A small class-conditioned image flow-matching model, trained from scratch.
Model: 5.96M parameters, 32-pixel images, arch dit, patch size [2, 2], layers 8, width 192.
Data: trained on simulated grey scan slices of phantoms with and without marks, 122500 training examples, 21.4 epochs.
Rows from block 3 of a small class-conditioned image flow-matching model, named by matrix and row number. Rows with one number belong to one neuron. Each number is 128 + 32 x the weight over its row's rms, rounded and kept within 0 to 255. All counts start at 0. Numbers have three digits each.
Before each neuron's rows are labels from the 100 images, of 14976 (inputs lightly noised), where the neuron reaches its highest value: "lies over" is the class under the peak. Only what is clearly more common there than usual is listed. The data: simulated grey scan slices of phantoms with and without marks.
# fc1: MLP up (model.blocks.3.mlp.fc1.weight, 1152x192), inputs 0-191
# fc2: MLP down (model.blocks.3.mlp.fc2.weight, 192x1152, transposed), outputs 0-191

lies over: organ
fc1.427:131020133080135203147144117087100160110113142096143138109112197116137141088133063095122086109121160136130086116128101148083122104083119150178113100104185077139095134131124104099075190120107111126119088113144167083169129127130170147132068119183165126081106112171150148139097066120098123135146145084166142103112112105133154198143146174129177122109101081113115197149118188117079113110114116108123194169129161147180101096069142085087094146104135137191138174075144180169104047148087150118118128075114148110131193118118131146135083165094130105115138128137107117098126149143158137169
fc2.427:167216064153154160076130144129132180136117079116112103138126173124161128132112113184106099112096116130185149083092125138139146110155107092116119143113059092122124150223184112108091108192056128094133132151191141098162107071185118097138112156175123099120081104130188151133107068144127181135141142164154173112135152140068143155206153104102176188152100094122089057143101143123130163093150124160053142141136104132100138124092157125135103145118136139124156111140108096160112138202135132113163149121118165056149111057153171067150136159142167108146133110140101142126135137162118134130

lies over: air
fc1.448:115127175064106221154147077104110099117149093184163204113132127167134124087131183087180111147153125104148126164117144134097176070123087075087072139140158124103083130113094141150140096168163139199176131154177072160107080152100109132130125093131127170110130106099143102075133140156130103176086136154133076112165124118158160137107131088159087139136136127096092127100114113130081086118108168077196108107109124118105096201159139132158150119146132134134113109087045156136151156186112158161092166200117186096108081120101169136143112120197114133102157110091141142148130131183099167112
fc2.448:111111141049117096076143108105074087063125102139114154123155082129154085165126208100100120142145112104071152110151108131118143132148115129153150147106123118117154110115111070102132128113133111131111156118193063135120108190113136132176243149132154129182133145123133087171123135152101088103112081106150119168153205179117107161051082135069135145107118071133114173145137113147145179145170142141145128178119104092169120114160173168096172162098134135081126097150099132200124088127170141108168105105136178118109132109174122178118137175155140098133093067091123079156097094114173085167

lies over: mark
fc1.376:137120102096160123143169083149123092144137130185129140088173111185125059124129136203136151138122118127133103106144124129083166145162119117161077123160165126134199091129157132134131077163150122197153074105155155110113105139121132109102122068109099096142069127114090042132101117202085188159117117195105098158167117144138158165079154104162138113149141089130117100059091075079139075093102158133137142119096092107128146176126141181116093158147135139074104147163049155128126193122146137118171088091140151105081089115143094116168130139158069143130075114175147109176134086118076120165
fc2.376:128195155174095125127157170099224158149126129105133144127134107111139111140108108058115101126085103070110141129116097128148172157106067143177137182095131158117170136157137134104090177124128079135113120125189084144098145134122099106132192122160147102184083103164074109164141147112126145099110099179102113132162128145065072092151094125118137134220133080140137129196146132137145124172110139103096114095080061117013117113132129157104170160098141109088121050120112128175113125135131083128168184110148151111135081079120139144185112156161090119121130158076126157181102140126160127101

lies over: bone
fc1.283:201165142098149079145157114179143094164097099134139095157124124148100178140102191095130141129102176136169158092130173194173147045091194169126142090126132121135131125107103133157105106158139091148135206103144148134189156160104073104182082090110124175184121074128160106153153169188148121060144117157086100105115124119179133122116142114113067119136195132063067110152144117103149086110112118169165105153101148118142100133098173135148090123111107143150131137149157120128068112145088169153164155124122136085095158139088141091120158152171155034133156079147088139131119135116171170130
fc2.283:156107113166137161149123145096090054179139135153127026124136182131178150108083148100068117099081132139078067074123118103104115101136149107130144118129056071108133163109143114121120063112158145105115144144073124118102125113192147115059130106189127133181176153132105144084124126128146080142082114126145119046131106070145135095094129166135126064142083107108143126131109078120084106164140138137114114184111212125161175096131153103123168077150119178135130113117087146142124099123114149102150171091186139104101173127137077109175147122200074111093182158098129128136112154111095153156

lies over: organ
fc1.97:189152127119135115189125121108105096184128126109136182087110137177116080099115170156107165133173139130142107094135143130140186106122138110101120147115135161063182078098055132151123182175189112189159152140142111123149149135112142129174086112134061165107052075105148153121108185145137093147111125146124138112200079161053189085146103120149127120109136112138090078112121107136160133111154167058126184107104120148117109079114104148120074104104162108076076120141089102122129122164129171130093109107097110102138086151161092149037120164140123065121124096151124137092080091163061131113
fc2.97:130150124130177151149112113135135126125169111118162135109103098091125147112164121113082208181127073118125112091164127129177093129135117137164123132089123209108184071157104080117093109109138168146124100146134169150125136133176114138144140093166141110133216145142120109098123131152094086128110118110143148072154105166059145068084092129094099136151179067107093148118144110116092165098119203098141085105167173114116148118076110144120108095165092079104123137148130159134112165149152082142131096157070167104184127104089183182127140126156182156111101082102116068239094118141204128108

lies over: soft tissue
fc1.550:128156107158143045111105094109132127142078112196197095107122083112124169107090121128080074155063164139104171112148195134189094131157113151145117183159146141085128096082110121125169102153140168120115111147142098093099096108178106131106128099137101113140171110203103110113141205132071104110144107161056122135142151185152095160123156101128154114137171170103169047119145109160114151144124128135111136097108145172132128130137101188128060139150128071075181126152124220099106095118152163139151154156068204144101104124128138201085078134138142137123137087139131126113126134144110152137
fc2.550:116118120157132089172153148119128076169114096128121080117110130118149124133129144075138135155054119122170101080123090069147125187135078098103161131174080121097146169136109112184110151150157105105180050191176148095118114133113125133109057075074191144133100145099130084125113101141124092112102163131132098093105102147159134190151157138139134172123069178176131109112121119156111155099132214147121116133088181085232113093142189094073127142124103157132128166147172090131113168164146071146150092079054168145144178133136098127166110128142125153080131134107116136114114185133108097130

lies over: lung or cavity
fc1.337:159138162102118104133150118129116133158112110095225088123134108176124190114102178054129131090173115163094130085140104115157157162101098081140163144126119131117189099128061129155170171128214100196175156135152152120142148126129171105102098112155116137168098072137138100146166114144146112144125129135121145091164171110085124142153121155105090109139148164142166104115135118144138110069164156113126181209158132091135055121127108159103090143106169130225108174111147138133088187156150076137148127115118090128079033175102133092191099141145134074120172122181116133134154119132158097135
fc2.337:119165121200141162126147102198159121130164105163156167146139142122156164107139142082096142176169117090150142116142126119146077147145154122088118121167078138182145136185001166141150089108132130134125118144121075113149144164107213144141214129080190098110141151122196096125105125127158091111152152117184172070115127103141116157100154135084141094204150130112134110104101134148105119108146176138115157130129120103184146134101118168128116129110131138100139102127091177179132162126092149138130145115139124158075137166156113117152032154136095084097095101136146102244106119090114106112

lies over: lung or cavity
fc1.650:153129099115136165182100117133129122094184132146073159081098107116106153100129148128095158122121115116166107133223187085157081141122130114111098139154152160093115099114112149119136147063134109105171092096150123124175088151145155108067119090105097157149091158132160096083110117134145074125112093118182097136185144180158122147118159099189163165150158133152146150066048134145120122134141212082171191129103147148139156139144173169058120097108121125101127042170065161079201139153166110163181139115131139146125106156164120119106046134142134100167127143103117079135160137142152157150
fc2.650:114147135214082150170068144210155142147089098128135094076130164115139152138193135044169162148157113114133162127139199137075126102104116102151102074159044114105134154161118088124126056115077116115144136151153119147120138115148123157135058147158100114110133106151114126142132125158108132128145153131129095096111097141143087182076146140143106151082119154143127161105091139137103059116082101112118121159159115151154108064148126111129103133111151129051147111163185171166148177128116043119099177070113145115132110247105150124113086156143142150115143106117184105090146155117124153100

lies over: air
fc1.719:134170204126133171149111156144109067107115176198105057133111102170147114165163158017081132144125168191118111130125153122145128091124115153137114131161070135118107065128133080085089145184086068118199104108112158160147159152137132142128111114113160099177076135151117142127198118149143140139138132107118123146151176132079134135105133156115122164101091081138190074066163127133092140126124115137092101097113184137116154137101124173140150170185106146077158125152117128110083133122110113146173083081078122121126138094082129179150152118102173145130073104141175149085143223141140133123
fc2.719:132159090169144146200149146151108088081097124157122102092072095131109152149108133180144129158069125120119169137137095167186132098126125198149115138187099144062137159112120166145141148086087073118097102052107135083123151107149113130176098143086107134126149145168140065102095153111101089107121125082112104117147103141104124135159103142144137164147115166204131114135086106163152095148138138171120059178121079167177141132149148179095077136105103137120121191138142131164158177178064068117144104098116196177158178150127099145144136039113144163075155167131145107169134158103111172150

lies over: soft tissue
fc1.641:118121107151110135175102123124117109117104145119067128153117078183142090125124077169184173125173091117134188094124171195078101138124100054163063119146167107097172141135123132125130168159116113155070087115150179147173125090131222146144097111079078089123159124169145116091101077110141124137065086109100156163106112114156083144106153152122086111109129098157131109177142176082098118097138134151102087122109164159078130201134112224163165163113120163108106138076109146133129142130131076111077105113115146105121135095109149155139125135173135102114117119213094122122152188095173180133
fc2.641:111120117085122098162105129049186086156049144116144148126169113144095095103134144075118142072036147088126156127150136107141112165087072131128133133074086153113127120219137131113111170133144089104142170069157178179119131110128154110123160142166068124124099153165147151150115118130099086149130074137172142154108142136131112070146146111128128141182128107161083140138130120134135145084146077109217059122116103104065183210132113132097156194124108128107143101140091135168133125152136110133132123187088084079153118096101132167151098177157116165121146152129059132145131048131110137150

lies over: air
fc1.656:164123108152111162255140173134106132127135076113102094152140159131114174091096186073114146126119139110114137130101116180178137107191098136141117165138121122099131112129130155141129133151134090160099144106078150119137198172109068140075125048105153169123099061175107197118083110089111177101109107141157129152144095134130132120145073127148184123116119103152182178086119120120110111146135164077117087095160115142026092089168119181102124111148107104216147111091168156130118088187101180140120139179133091121159080127121124150182152151173150110152127144130112102116141148147142094113
fc2.656:127089101176118121176133108106141097069091184149179072102155180127132129137154158129138119070126097173120126106133121131134139189088132131104115131094095155104228093131135131134174185142112101145114071147171131117073169088070145133140117147181152075138125122116107107142191112103145164157106101173080126052091098051081098128129115105064108095171147107124131192066165147135157158148142196123101184122102128113177167123087126109133077129145106172151135109078079135155095126112157137127099113128124079130131157158130084123182125164103152086118167118149142103141162185090188121096

lies over: lung or cavity; mark
fc1.71:161077107128136194142130076061156160071167184111097151161076102142148115138168114094142141147131152107119100135104125117130140146088107031221160116092083142134160163126164077126140124145134109152087072135125075163119174111134172059128108126103142119160080141076152095147173082145141147096156141165082113103134120141099092148128178137094163132157127130147141083128126162184148136125144123157125078195181147076148104109127074127106154174136130119247138111125128135088083179119136064111099116101152166082137143112117141116182144102118116108112098127172082084127145157091094138145
fc2.71:116231152075177100155121149146116099086123157129156168171104161139097181121102142175178063117166154132132157161100140144090158153119149145142156152070089113086181191109082164126152146130114153116129166064193150126110135156120124082160165130117135100160141221116172133133156188096160069068143062109102173094082177117083135123151128121135083163164146179117114107124121149118141153127127153150107187113148149111229150125113095144137098161133094132112121137134170143124113175094056132125167139104123157140119088107178107074173098124118119107120076112124119126163118167130170111151

lies over: lung or cavity
fc1.743:169135129179148101135109126102179145152161134076161122128184127140099118098180113071084135118112106134114125081153114052120087051154061116138119136126092085165129149138112095147089127097123089143141129130145170165129116121129089109064162085156067085162090093134151084111151166137131114118167160181163109146171141162140159118104132151157160144136230143091118094099164076104077139152109089113183194110066124118134131142101157123118151106102105157089068098127133115130146156072156114107168112138082142129139152179147125086092113101127094149083100125201160082086082095125216099139
fc2.743:184117130142117157076127125127150142122076155180142106105151156091138154092157119092152126157106178179126146106117098191158131154084083125098107099188115112151117168100119099112116032139139124133172065124126162104156121090099096078188098123128113130096118111118068114060133118146167118118106184142091086096140135148111171113115157118136125094161129187184146118121153158207129196138135151120108117138224115141176101149117163179106149114153100122098180120122169123120145163129172131155181083088089144113166089116110130107077094114105138171157119126110161121045104178144049073129

lies over: mark
fc1.544:097103138134159097057116161096142139168131204140153127122116070154160175121143110150109161141142193155128120126168133126117104146060139027159156117158143171115145092121143111190077167142107125115111092121173121156153135070142148180142085122156076140139147112128135067079113117075112099108156132172126161144143186147138106153187132141139116106142085076150132067127107143154152149115123139101160056139072102125143085087073116122127133129187142135158177163139136094161173174047158114150081137128144149142110182099091103095210150158101112107122149124113044170146162105126116145164
fc2.544:106193132144123052068123111135148123130142062101099119180129134125129052092142123217129139114114139092147149057125180135094086101148165116075142131100104180126148090114075130097158113117147143088084143088111129176069168148086157082129101114124139135132109125139176153094108135114145105161139112130157124126115175117089124135117156113125117141201126132030159106118143155150109096096163133125157116136086125115193153099078097098111100105092145128101115086112087170107107063112129157107108183141166113128140050098173115067164107155123145124106098048081179140127116157127190068116

lies over: lung or cavity
fc1.204:141134159146120176076129137090167088140066092106182101126156105154148190137108090134089144112144169125151165080124189097173080207081175085110088151166127131044150115116171075167102182136136103134173144109136164181103142148104163122130161138117177116153086082136107112144132165177130118128104110107176175087146163151143130084154119118143100117122096162097135112115104111141165039108164205135141156112169102155155096135042119145079098074117157168108125132120154104169097135140175180150052135074093139133127118089133146147139129140151148137167183110162083118117087117108117113116
fc2.204:130103112161122153089120138127163129093141146156055146107143102085130156130118161170085134082162107146135142119160075122126161115133141123137157089084053134147153083160175117141107132133095146106120196129113111161158142153097154090131127132067148126151125152113157177147150120147153177176153159106134179162073136138134160137166110135131159048083203133178124126146097128150165120126107162141063131178151103096112179136062118175198125076071145129120104072091147195168093132141184165126149142160080161088115103144142087148162202144176133122101117109215142119118128066133195134103

lies over: organ
fc1.121:086129099131096116081122141105089139220111122165098175142149108088099061068128198130171123135090099092145125162122145115090108125093103135090124140177183107129121107134093091075113181154102124118072109071142135101087103085142031171120116127151136096117167125114119095153187105116074157093154066141110180142128105127113161127148128119139159093112098102103110137131178131156082167114129175163126080103137140190172161217083081143112159082126144164111082104104213164095107194101124131096197167118148157124133135134123123093160129167095125157102104141140080126117146108130152133118
fc2.121:141125096127103149150106129131087103157065176103114115152088154115143178134148163134131104108133124122043173101111105105171106123140110101115092144113129118136094101120177122165117083149193162134150115110151105106101121163060077141075139111126153158081152152157165089124154138075118149156145130191167167162119187092151125143098107143058094076068145106112137133160122088112106157123130169160111124103167148075113177183098119194106119137086124173190150045129075141140138132117204128136135139078108158160098174144119137072151145125109110084096119114162094206183145046156148158147

lies over: mark
fc1.534:088093144111165101093169088168159136111236145130157148117135126179117123145122091220078182127092131136110119124134153103093124141094174061176085153092117180145101146177153122107138147161173143132148052136113105122178119142145181110113128101176126122123127093108179010124171083133140156166114138112091141145066155129151171135120139141142145105189059146123121129143040139102147144137139120144142091129121156108130144135090170091146102141093118157143144132096100175135057101107156088071129064092128133115110089143107152117147139105147123073110072165154124080140157140111086133138
fc2.534:134214127119155144095140138069154109113049153143175081116145134104121099039156185159093083110192094109123077111084140179181150105124105126135140130102121173112094075157153147153077139138107122126113160175132111154010101061134129114168149154133160117134137128138107139140191109111134166104076128123077175133090144158119067132151102111118133101208146103133134105094147135121181085152122181087056137127111104117190155165036127143150117106126152111096103168097134117124092153102131154113113136134136194105155108125165153142130148156109130107140125070088151165141118126129165111148

lies over: lung or cavity
fc1.577:109142116121113107075139104171134189147077157162168118149143119134136049167167064124106108116120079111128129182098118155122133126119057084103124145108095091102178137110142127108177140096170148205137113094183128133108141165046198188147122177136147153142126080126157162128150127149158128073159106118185108143057161112140150090131125085104082109112076132094126133104172168169160111131103113110144111107132124114092095187136139175121142107159122132160176103156154112151129106133077178179159056142113123131098020162110150142178097116149126110123160118157188151122142110183084121101
fc2.577:119107074135149088189138145151142106165163082116086128119115119117077175100121097173137085165145139177137140146196101077075111136144162123130148152065152133089175156119113204087124104064113130151131130133143137077176145117070182117110167104138099091153098126142184097118105115108134167151102133115087136121135132147115153183126132145075160070153231082102105200093130130133145152162151168112061138104161163120098157193142149143137149151136148133028135223132128120117129117125102175134129150121148167135096111136119164115159096134122089153090172147101083185164149103101162131136

lies over: organ
fc1.385:135129139183118176150112124092160093176149142075164083167111105142139160074092104095167133130102173110130163107118084091153122118053098111127150136119111118189108116152089099059069153125125122135120028110130139133143141092082114139177114129176115162108077102095153078164167142124110122173138160129120079085130128100083078140142130131165091166127106087128112126116151186157146063117126127117062097126144161131076105074115087180130109116144145073218145172143180161120097097124153136110179111110115201126146059142066108124183073085136141110125114142184101153157124146114107129117
fc2.385:128140074177075177172138119124135134105119125103174133119140190116106100107067099161150134140200069144098132125133092141152082093131080096121212135144240136125141167191102083126086065117141061108164134161168158153191103175123082111074197101136097145135142155101144129161139137212141127131093186076161150172130156074135132129120146115138151106159147120097111110148136141119102113120135114162062071138132170131144107135109099160153174165121112153211122144132136157129115137108126115104131164154081101130107115119084099118175168109132130104107142117134100119114130177102178070084

lies over: soft tissue; bone
fc1.665:081117118142120137148159144123118071173159123139118152148100136132112119082138138121121127148179138109131111158165109099098124132112133149142095098024148143111133135085113124150092187120143132122132109058164073107126152096153134178112226124125117153113178121085153137157109105115147136024179153159160095162111127180123172126154134080171100096162117137143088255186086125109180162110149154172096101192108142148098135160112118112115168105182137087137125079038230136150115172135133144075116142165149143146107139131118103103150104131160126138114155135103117098116136119117150152149
fc2.665:086122100152143168106161125134074131102124228139153114141142160129172162154163082089122113119166128187168110151106141116080145084167152102123078140198157110080126132109137081171106057109140127129137166121187117158110125113191117158114092147163121129074113118113140138122068133169142123060098171100154060115133115146153182173125165159149103143149113207089072071100115189162087133153095109147111118113115145143199142132119136102098066145105147112106185150147167138160133120113146171107124126117086069173115147190105098168101129086129151148159150142181155141082138171135066118108

lies over: air
fc1.231:147086050140126162157092140103143116110162121156157155133073140119152138112080143105107102134125125095193129109202106134105126097126133082136165122173134081209063127131100161140166132214137119137112057143164125101129160116142163155096103090124125197086072117119121179107123162122088104173093121148130082137141144086149119255152152120097098124116104106157146240124088112079126143116152137113153076138122143135126133164075113114188172107102149133136141160124136128121138094090107146076206100123107133152076120135112099107133123148083094114136079120122133128104139134114143157166
fc2.231:137117085203185173087121163120202099065040089090177174101136064114143114122170118134173129124144166105122087101145120111150171131129136081196112091127067201114122149097131145141136159130083150137121087139161118133088103138124099126165161116133146142053138172092115104091108090146130098142064127132128151146135136144151157150119158144090099112163162098117136092130105132119082081095090109108114179120102144131089172142141113151154121160102122145173111000120109127117121126151105144096116120191111121126133144118126157157151155129130063177130107069109147138192150152120133121118

lies over: air
fc1.454:152153133118153192086098124104142198150156150115173109128128133071188159075121120130066094147134120132135144130150152127129107136108187215121114129195152117129114138156135121097127125223156118177138113120131128139138120100119166154115072165175096109173073130111133128155127034093185138150153101080123122129106176115136132100150147121147094166144130130043132078122138090170148107147119138110174168095148126087162126201149123115137165096139153036182137114095134164137118116081183161082138130122101184131131104200129127168176083099053151111144103148129104118122160126097093084127
fc2.454:129184154210141111098164172078153126100154084130109135153130114073163156164102064149103119123154098098139125125135089166137144132119124126141132056113127170105098129162087112137085156163132163149072129153162084087101138110126092101129161136178125157062150129100112138107089139169126088149132085156102112165118134081131125177164135142070169107172180133129123185151148130120177141091134145108142101135049142146106078145097136207128119129153115149115167119113109151198090118157169147070202158045133102143126167071170152092109136126102153087142090061116120116140197087106111187100

lies over: air
fc1.474:100130069083114122082186156135095130056132103159109201081124147101106154141105122126194120140105151118081129189196142113115187153137106115085075130125143113102059117119119147112148117152093117161129129119085148118099117104172134167070154100116172136142215129141164118167118073110148172091137143128074126095195105159127164073132122181057101102094127102120113110139107164165152159138121158143097094119143070091155141162140143078161164140121114099133117073077026114127085119145165111124093133090175188112170110144128088116165151158150106110135105103146106129137168186099174113141
fc2.474:134147164153125107123126170191107122105134141164106125078119137139116122172087144089151134193041147121171098185122106131153143115110126125150079091162118123130129147159082114138179136133130113088166063121167175119157137097195103100167106129109121116068116091136127128131079098120134167059154182088158135146197144160094107107131134132198131149123109186164178142144114102186100145102107222141126081116133037126166070093163173141138092122145144095130168147113166124157172163124138074122092106114086188154171131136106181143155135115081130172155112169146125101104134119186104168088

lies over: soft tissue; organ
fc1.54:163163132088153068109094090130121124146177142121161139080138079111131119080136148123113136141101098143152106140147163153188090111128137142084122167141120125165123124066111108136094128113167104142088134146172179174072094161082125155085176120185156129140119120098139081123117095149136075137223127136123134090122123209155115143122120084184153145135188154139156143051151132112175113150138122117118096103074154139134117140126184118117077103120102145138072221067073188152155115158173141118180120024109118126114142165125130080098139168061170110151093145099154112164108111114083134138
fc2.54:165179133051148110111141149156125114096080146145109108116127167162158197191172122130160164139139121161139115186108096102105101097153129090150104115161152138163167132120140097147126130141124110107178058155134176168060093089140125120198111141076132124102113056095155071120109146141113086127065160096155096133129139146148154137136127149121092116129107109148146091114125104157114095082073149160134050137177157153172067130164130108096110143161132144147190022153173089102157143189106095109132145143139098143160136169067074087153149128109167132159130109136176151094104188152107122068

lies over: soft tissue; lung or cavity
fc1.326:140140171164114089163127103142093072184045074141140106131118128084130193098104123151079171134115151134096164155150137113145104148097178138156086113079161196088114138072147156166203150099144088140115038101132055178198148102150115153156149106131136121125116106115161077107143164104073144123084098111134103156083189102081143141176082146161127140146090156171114167199118089113122126096126125085158202137122111112180117109139088168095132138147116138137109132099162121119090121138129094179138094066119134093110146128120155088147130128137083114119188125107146175094124079196139127122
fc2.326:080132104097155139166152165146126108135189096156100156071153183150130141136104085166074160191152077094128111120168099116140104099163142141106146113125129208130078109098088076181133102129141115120163150127114072104096112149076155157055111125091107107082127178135084119097153134103149077164164126159133138124093127138093116134132126132113112129132114100158133171121102157124211158150142169048155112095137156133217140115195110126138078116059143156151117139190163155102155149116088158102155126190049128116119146055097082092159156123133137130146107129133113134113094136149196174176

lies over: organ
fc1.207:087115121120100126127141138131107116127102143123159085158125103180140114087113191090141091096173139143135174120144129140143130131200125172114115122155119138130069156166157137087144083117152111153078099121142188080082074102077150156135070106141068095156095153126093088098125171053172112134101105111105137112087123169178087136090141181161164132186177111100142122068148202106104123154068106144092178035140113096124166153108141089138087144029100136160136141111157161127127093094120116104127130111087130152168106122089154097134110159134103140168156104117160078128195115097183177157
fc2.207:141120170115125144169163109241154117108089144105143117128128089111136091131228087080139154167183139081142102130111127127143111108105147178146032100173134128110071112099152116140164031097100126168139115129122129118156178116103110132126129128137192131122102103149210123123107141107110121134146125080078104120064136133164134093123131129153120185088160133166096108117116109149044134129103204148086183119110138095109128151180091170091092112185180116133170117129184117121148141140121137131119124130150113141108091221144135086219162128127126173145145128128130153142132145101123121140

lies over: organ; mark
fc1.277:115065105133114189112118146109148081093151084125112145098082109127150074075109115146146073129139133140112156123092164157166061131094170140186085172129148095073163117133052151165168108120188131125133101156140144063136111165089155159115103063158131100127126084156132136124151116142157120092123148141151080162139138141097131084171117155132154128061091130191151114166099089097114181082121050126142125142105087116177091129088168146119110196066138147161106184118069188110125133120095174106171136155130229155101099109142101121108102136153138106145057137125133130077121149111127120164
fc2.277:154180089166111147096120106142112134101150143095137068166127138131142144123136131109081156148134088100096131104171120143145155135101131150114088149138063069131132058073143068146098135138106133135134123103131194134111136180149186106075096110149110163166188142143101107128207118142136102142049117125016117084111125109136115056136097134088125109035185092089107144078099162142128123048096146137222169124153094114134127101048158115137090126154103125102106209113121132148110094124150133147149121139115103136152125110119133108139105146125150116090135117146108114154130050117188158118

lies over: organ; bone
fc1.717:140121117190093179112131134142164108089113155115144183114119168122144086164184109098181075128135119133071109174153162141096187111092167096065099128125117149145087195170161136137125164147093121185135127118127101119142163106156115161116112181169155129110124070208112231136108061116109155169077093140096135145110081149137182131118122126187102109156102189118149106171107174138160127107088162109142067139112125097138191151103111098162171123141148130196177097096149094112126160097130129133077159153182126085161148138151122105110171059135104156117149143143135092092091184103120125145
fc2.717:107148111108158149056159142085118135158089150095082139071086075122136134146169155118144128130065122126137114040120062168160146093103106104145095110159135128145123101170105113108073112122127075119144179115209124123114147104096129149143146129097115124082141103143129063118142097125100140141082176109123128161129113115115087135167130132108072160157117108167143157178110161133073041075119131129084029161121093172124084093061133084139141165115121188144142143174186104172170088124113124115144183145089081147131157132147122171166150097200142118154103139073122151100116074131115164105

lies over: bone; soft tissue
fc1.116:134168140082114132086113095159156044179163060107122139111140145141160057144116168065137121121111088158068145101160163156141108117142157194125103135158155119140067113162093122085144115148130138115121186150131112122152168087181125113089130111148078149152138180168111105134118162168106170071119135088161081125149134198154172116140119114150140132193165073084087113183163073076066133094122095091126149203157174106158088157109123147134181137079147123133126110079108122122119093172141133137121109105113130112115155132060144154185146095155152047092096172130141110103120152148169155143
fc2.116:112085124162152109115085144114141121122054126176123079148142118074144192122094141147145086100130119127157091104154110116149099121113130186084151155137070120200186128026081138117192152132147137121135153146136106061097104135166146110121065146152164123089124127156133093144114113072120120142113137151159079128096150102201097174091066102096126096125131111192131125126100160173127161092142201111085112130174206114100124190092136126050162123147103116132106180108138140202126107092157171087128117132082127152124122115100086148099189111155125110114137142148204116090144110124097145136

lies over: air
fc1.674:134119112172126104163138097115111158132121134116103095101110125114077120160132077031126123050149091134139114161105134169118185111103158153088157099122096115139175132106113120165116096145092095162141131141121092144058209125176063141089155166106170145129098171165153086108121144120131143123107108201086165098141113102158151194136120061163133153164070152140119126094036119124104081098150188107123128173178179057088173105149159140132088198128090166188073091103119097128145136137146121127115104168171079117118136085123114119150109122178148174122123166149112122107117130147173117098
fc2.674:128035144143124074121138169095049093156227125118159175126129118096145102099127119181106178120130107154125120091100150118092094115127116164123192094068093165166115170083118124125133117163135157184129096136155062108127130118083068061146154170088081131105140178092083149109125154114142143139132098151156121111074146086137054145095128088106100091105185117150145129149136118076140149110091133168105102128159223119102139134204175122107138136159149135091109127148146099136062132126126143124171154106072109137097119065155137133182149123097083157101148088122094120124092135115166088136